python train.py --arch="vgg" --model="self-supervised image encoder" --dataset="short English words printed on busy colour backdrops" --train_examples=22605 --image_size=32 --crop_scale_min=0.2 --horizontal_flip=true --translate=0.12 --color_jitter=0.6 --method="moco_v3" --norm="batchnorm" --hidden_act="relu" --depths=[3, 6, 3] --kernel_size=3 --stem="single" --widths=[64, 112, 192] --downsampling="max" --projector_hidden=1024 --projector_out=256 --projector_hidden_layers=1 --temperature=0.3 --target_momentum=0.99 --init="torch_default" --optimizer="soap" --beta2=0.95 --learning_rate=0.0035 --beta1=0.95 --shampoo_beta=0.95 --eps=1e-08 --precondition_frequency=50 --max_precond_dim=512 --merge_dims=false --one_sided=true --adamw_lr_other_params=0.002 --gradient_centralization=true --max_steps=13200 --batch_size=256 --epochs=149.5 --lr_schedule="wsd" --decay_fraction=0.2 --final_lr_fraction=0.05 --warmup_steps=660 --weight_decay=0.1 --adamw_weight_decay_other_params=0
Rows from block 9 of a small self-supervised image encoder, named by matrix and row number. Each number is 200 + 20 x the weight over its row's rms, rounded and kept within 0 to 999. All counts start at 0.
After each channel's rows are labels from the 100 images, of 14848, where the channel reaches its highest value: "strongest on" is what is common among them; "colour at peak" is the nearest of a few named colours to the mean colour under the peak. Only what is clearly more common there than usual is listed. The data: short English words printed on busy colour backdrops. In brackets: how many of the 100.
# conv: 3x3 conv (model.blocks.9.conv.weight, 192x112x3x3, each kernel summed), inputs 0-111

conv.33,209,231,174,185,179,166,194,159,202,215,206,194,158,185,168,173,223,228,189,200,212,210,241,186,199,191,224,210,222,244,159,224,202,213,203,206,223,214,194,186,198,216,192,171,215,182,186,192,193,200,199,201,205,233,190,200,193,163,210,242,191,253,204,215,210,206,162,204,220,213,182,203,184,183,210,182,204,203,187,185,191,232,153,186,204,189,199,179,199,201,198,233,254,191,218,205,214,226,205,179,191,190,206,185,181,215,180,224,199,189,201,210
strongest on: white ink (48)
colour at peak: black (38)

conv.89,203,216,207,186,218,190,191,200,238,199,189,216,175,211,215,206,230,233,225,172,199,211,229,180,140,197,195,205,229,196,236,216,183,199,197,205,236,179,146,186,212,182,192,183,235,182,214,205,202,219,203,189,172,192,215,199,202,217,203,230,218,167,192,230,206,190,210,214,194,186,201,205,215,194,193,229,184,186,175,201,196,235,196,193,209,200,246,169,179,161,205,198,210,200,222,167,214,240,188,178,222,170,168,203,193,200,180,201,195,188,222,197
strongest on: bold (71); white ink (56); black ink (28)
colour at peak: black (41)

conv.103,181,239,202,220,167,214,217,186,161,212,185,163,225,214,185,195,202,186,179,182,184,174,233,239,185,164,227,201,213,252,198,212,211,235,199,190,187,198,192,187,227,184,195,185,204,209,184,196,208,211,196,226,197,221,200,191,215,185,188,195,199,257,185,191,188,203,192,184,171,215,206,197,203,196,201,186,222,233,218,195,188,222,142,168,217,213,186,215,195,193,229,211,223,185,196,220,261,206,208,201,176,186,213,195,194,211,205,200,220,189,213,190
strongest on: white ink (36)
colour at peak: black (64)

conv.149,228,192,187,214,187,210,163,204,166,169,189,177,201,196,203,211,200,248,192,211,214,205,195,222,200,209,217,189,199,220,210,194,181,183,240,202,246,207,180,188,177,195,183,207,219,187,235,220,160,181,165,188,228,199,262,203,200,212,201,204,180,231,215,171,188,189,213,211,203,199,196,204,198,191,182,217,197,202,200,180,199,178,220,220,199,202,209,200,204,135,162,179,213,195,253,203,203,193,218,216,213,193,187,228,200,238,200,196,205,180,188,193
strongest on: yellow ink (27)
colour at peak: black (40)

conv.155,234,256,240,203,188,186,188,181,237,209,188,201,188,239,220,194,195,189,223,183,187,196,232,215,203,171,199,201,192,238,214,218,186,216,205,193,200,184,164,209,184,195,187,190,228,174,196,213,174,214,227,199,187,213,214,197,199,196,177,190,201,170,162,190,236,189,192,168,200,235,177,228,186,161,168,203,225,212,200,200,215,231,168,196,234,201,186,189,196,222,205,213,221,194,209,176,224,201,206,179,222,197,202,184,186,194,185,170,235,203,224,213
strongest on: white ink (87)
colour at peak: black (54)

conv.62,195,254,213,177,212,192,217,205,225,204,188,182,237,203,204,190,154,171,222,209,206,172,219,223,224,159,199,188,224,218,196,210,215,230,183,178,193,151,164,223,189,200,203,213,232,192,221,189,156,202,192,222,225,196,185,193,230,210,197,176,181,185,189,190,209,233,205,183,182,191,208,221,175,231,170,217,205,202,216,210,195,199,230,169,207,177,207,190,192,211,221,207,215,160,192,210,230,224,206,197,221,194,218,174,203,222,176,199,211,199,215,211
strongest on: white ink (46); pink ink (25); the letter u (25)
colour at peak: black (41)

conv.85,210,212,188,186,199,166,191,208,229,213,224,181,208,194,207,176,219,202,199,205,200,207,170,221,199,191,223,214,204,188,190,178,168,186,213,180,240,172,204,232,184,180,205,179,199,205,203,154,213,211,219,216,196,178,199,213,213,250,191,193,194,182,185,211,215,219,205,218,186,194,186,213,222,198,182,256,212,198,215,162,174,189,236,168,208,239,201,197,219,199,242,250,239,233,209,173,195,212,217,198,221,181,227,211,216,184,192,218,201,214,208,201
strongest on: yellow ink (30)
colour at peak: black (63)

conv.107,181,210,186,229,227,182,201,169,225,171,217,183,209,190,224,189,226,198,189,175,175,188,219,195,200,196,177,190,206,193,205,197,175,259,178,181,246,201,219,197,216,201,186,192,197,204,199,167,183,226,183,203,183,186,186,208,200,226,208,213,210,174,177,192,230,196,171,193,191,207,195,223,241,198,191,227,192,204,194,205,228,213,219,195,198,231,188,204,230,196,226,198,173,214,199,125,217,192,170,227,191,224,189,176,226,167,183,212,215,193,202,186
strongest on: white ink (42); black ink (40)
colour at peak: black (45)

conv.93,212,216,227,214,230,202,199,171,244,156,197,214,195,212,223,199,185,214,188,168,197,189,218,184,208,224,196,202,198,201,184,179,213,250,172,174,211,205,173,199,216,204,195,189,207,196,192,200,182,229,217,223,187,152,201,209,244,220,189,225,216,184,167,203,226,217,152,189,194,200,201,213,230,185,183,230,179,175,203,209,238,188,189,194,196,183,205,188,204,193,201,239,223,192,195,188,182,233,197,177,207,195,177,160,221,183,162,204,197,187,214,203
strongest on: white ink (61); black ink (33)
colour at peak: black (55)

conv.163,203,202,209,181,179,184,196,222,196,172,190,212,223,196,161,219,167,188,192,168,206,212,187,200,182,197,207,186,166,232,193,196,182,216,227,230,229,207,191,176,173,201,197,223,207,193,226,206,174,183,181,192,205,191,225,203,205,225,197,244,179,225,252,171,209,202,201,174,215,208,199,239,191,217,168,206,204,234,227,195,180,214,184,231,196,185,205,195,172,194,197,206,186,157,217,196,219,204,202,181,217,243,192,223,150,211,188,207,204,192,190,234
strongest on: white ink (25)
colour at peak: black (40)

conv.84,252,224,206,175,236,181,191,197,240,186,203,200,182,209,206,194,201,200,202,160,205,188,219,191,194,176,191,229,190,196,197,206,193,232,198,192,206,203,172,183,202,196,179,197,197,181,203,197,163,188,198,206,179,185,200,164,231,226,208,221,187,164,162,212,228,214,166,192,204,195,191,239,227,159,211,222,213,208,212,218,225,219,212,189,217,207,200,200,188,180,188,218,214,207,195,183,213,235,193,157,209,224,178,162,187,176,162,212,203,213,239,221
strongest on: white ink (87)
colour at peak: black (57)